Weights of a small class-conditioned spectrogram diffusion model.
Model: 3.58M parameters, log mel input, arch unet, norm layernorm, activation silu.
Training: adamw at rate 0.0016, 32100 steps, batches of 128.
Data: trained on struck, bounced, scraped and rolled objects made by modal synthesis, 78125 training examples.
Rows from block 7, named by matrix and row number. Each number is 128 + 24 x the weight over its row's rms, rounded and kept within 0 to 255. All counts start at 0. Numbers have three digits each. After the name is the row's rms in percent of the matrix's.
# short0: shortcut pointwise conv (model.decb.0.0.short.0.weight, 96x192x1x1), inputs 0-63
short0.52 117:136132126122144125128140124107125135126133128106137102131123123127126126107127127128139126107130129130125137131129128135133137143122120126127125111134138138130129140122127127135122125130134130
short0.53 114:126124125127157121124130122104128141132131123141129119123112125124127134128130125125127123119130129137129131127137128129124132121125127120123122120127134115131124134124128120141132125126124133
short0.54 087:108156099126118121125129155132130150120116136131130142121115127141126117147108136116120126106133139127127129119140123123139124122125112127109114109126136124137119135139113127124143134117151160
short0.55 123:134131125126116119127129114114128126129137126144136130132134127144121120112132126132126129134127130127132128127138126129125128134129126133130128121130122129132128135134127127133140132120132139
short0.56 084:133116133121137129127122116121132140138130133117112104137117111117127149131131132118129117125109125133121125127159127130155140138115105117125123126121146133108132098137131117126155133144149109
short0.57 107:128127121123132147120126136139126114134118136116124141119126122153123128135126131135123129124136120127124128114130120126133131114134134127123128112126130128129123156120124130125140139117134127
short0.58 079:126156137128120126137143121123127114141136144132111168120107139182163135121112124119151113091126140104117129145128150119128137165126123133124127104139105138146113082114137127146148128121123120
short0.59 081:116099124124117146115124111139149094109150137166135135110142126121099112118124109117124143120113140105125119117123133113120141131123136136124130154122131106140122171119129125137133121165160138
short0.60 090:105133130122171129132132105129132137126118126112142110111112137122118118164141154126134128150129127127131137122124135099106142124123125111126127133124136127146117111118137127130139123112128108
short0.61 113:116121132130156153137139115107125123140109148116123105117127117132132143142140139129147145120115122140151123141134132124124104157127114147134126108122131127143127117134142144129149138150138133
short0.62 077:141125119129123131134126152139134106129096145122138124108167130149168133141145140154119119138126129130121113135155135132130109144139120117140110093120123134116116151115122146112113116147093125
short0.63 112:124145124131124134128124125125125125130138127129127117130125126112132140137132129122131127110129131126128127132120131137127129125129122123125131120127154124125127120124128127125110128133124133
short0.64 110:122113126135122149125127115149127117132130125140135124122128128151133131124123127131130124150130128129130131127136129121123127135126123125125126129128126122126125125142125128125129125126129134
short0.65 146:127126119120124134124125126104125131126138123132121129133133118105120133141124122128127128133121128124125127123130130129121128124123127125128123138129130128133121132130130127133126123118134141
short0.66 106:118124131126151135121137140143124126118148135123116150143122124154136143127123122115129149135136117131134130118139122132148121137125139132130123154112132128134130126129129144142121131117131113
short0.67 080:125153105128114156131114148121108154120137133123133143144139145114160129125106158117126138154121121124086134124142137149126126108123131159121122146119114124121101131112128113115139121127123095
short0.68 098:135140123130120116131128123116124120121116126126140125136131128124134129128130122127134127117129127127142133133125131128133134135125130132130131135127148131131130113132131136138132126133124125
short0.69 062:121112125131115133129109104096123145112142110088100153099130093140145135136128153126131096093144113111102121127130133103131129112139153134126127153136134133154153153149125141131128132155143099
short0.70 094:124128133131127133135128124136134120128135136130123135118117126114128128135118138124133124139130129125138128129132132136132129126124131125129129115131125125121127119126131135139139139134130127
short0.71 105:134115128125122136124127135140121128120134116131126125140119125116117103119124128122118130114135124118123118124131122125137127130120140134124122139119117123123131140125115127139109133132135123
short0.72 064:111131144164118115130127140139128129127141111134107112129123141135125093129122142118121137127111123118113133119136116125122122139120124112135124129127139117153136132131104121154144127129105146
short0.73 085:116103125138113101124118148132117126127156106121146120119129127133124128145124135121124130107132127118130127119135130142153124146133126134131118141119129142132124123120119122139139118131129126
short0.74 091:139116140137120133128128116145135135140123135125123127127125129123132130116123131146135129124137123131128126140116125129134128120126122130126125113136128128123133127135132133121137140136123124
short0.75 117:129125133138133132129132127131133124131127138134116121125128129126128127110136125135137129137129120138132130130138134131129125120128117131125133112128156127133134118118129129128118124138137123
short0.76 089:129132117126132120128129142116116147122143122123121123132127129149131130124120156132108136112129138141129132113119121128140130122133140126131126132127128114117125143134121134135107127128126129
short0.77 098:108146132127144120126124125129128135134099122126137137126139136147124115108130125121112119126119128127123116129116133113144128137122132141121126144126135152137121137131129118124124127145136122
short0.78 109:118117129130122142131128122139129127131123114116139134128125128127125128135131127130132124142132128129131123135126131124136133129123133133127126147132120133131131130128130129135129125127139109
short0.79 099:133119132131136137135122122147123121124122135125134126129129130118126132097127121140122129141130122131132134127132134111126133122132132120130131131129107135125131126135129135135130130128119128
short0.80 086:137103131125121172118135119142121119123129109129130154101127129113132143128121124117123141138142138154121134134126116129123128142117127112134133130143146139107133142133117140143128107116134131
short0.81 107:126120115131124164115131133130131138127135114134119114143125116136129125135133117120136115140102135137116129118128126135122120121134129131125129146130140122107121119121120121137118120114142125
short0.82 081:119149126125124137129121133145106106117111124137117132143135134163123136144109121120113098126124145103115117099128142153125141112131124119122126133118126098138138153122119131137116133123138121
short0.83 104:135116114128121112141124127115128121139135114137143124128140124140125138130138128133132127139121136131125131133128134138129136126132142129132133108132140144131127143125133141137130131118114133
short0.84 095:139128128132117134133134133132124115126110160117126115120133133140127124120143126128137134126125130126116127134123122134112132135133119116131129164127108118131135113154122138120123139133127157
short0.85 110:138143125127138118128125114114131128130121146134132120136131122133131126123129123137133118127130128123127132136134139135136123118132129122125127153129094131133125136127132131121122132132109127
short0.86 103:139119121133143117136125128129133121132125143138126099136117122135115128143131117129135132128116124130131134133112128120127128119133135132125125133137147122127117161128130132117145130127120110
short0.87 075:147140129133100130130132105132135135116099146102158112121102107116129131145147112118132146162116123153148114123119145133110130134134134107127126134140126142153138105132136117134109129122137129
short0.88 130:134133140136131127131125122143128131137126149115133133140104130122140133107138132130130129123128130135150129124129126130123124114128127124122124114128122142119132135151128138111129126132129102
short0.89 105:137135127126126105133125144127125118126141134122144129133137127129122123152129123133127120116128125114131123128141129120130123121122118139130126143130110122126126144144129130119120131119114103
short0.90 089:133109117134132106131122124128128144137131136142119125144131132154131140133138137127135135113131131151139131131128127118118131128140133123131125129131125132139128133112134135124117122129125121
short0.91 102:119118132126145129131126116133131134132133133116121145124120136126126141116137131130132130137126125133142124140125136128125140122131121119127128128131149124133132116140138132117110152140138129
short0.92 108:121117114119119152121128131124125142131125105127139128141130130127127122103125130124126128108122129127116121130119124129130131129116134132127127127126123129132121129121121123141121117130137130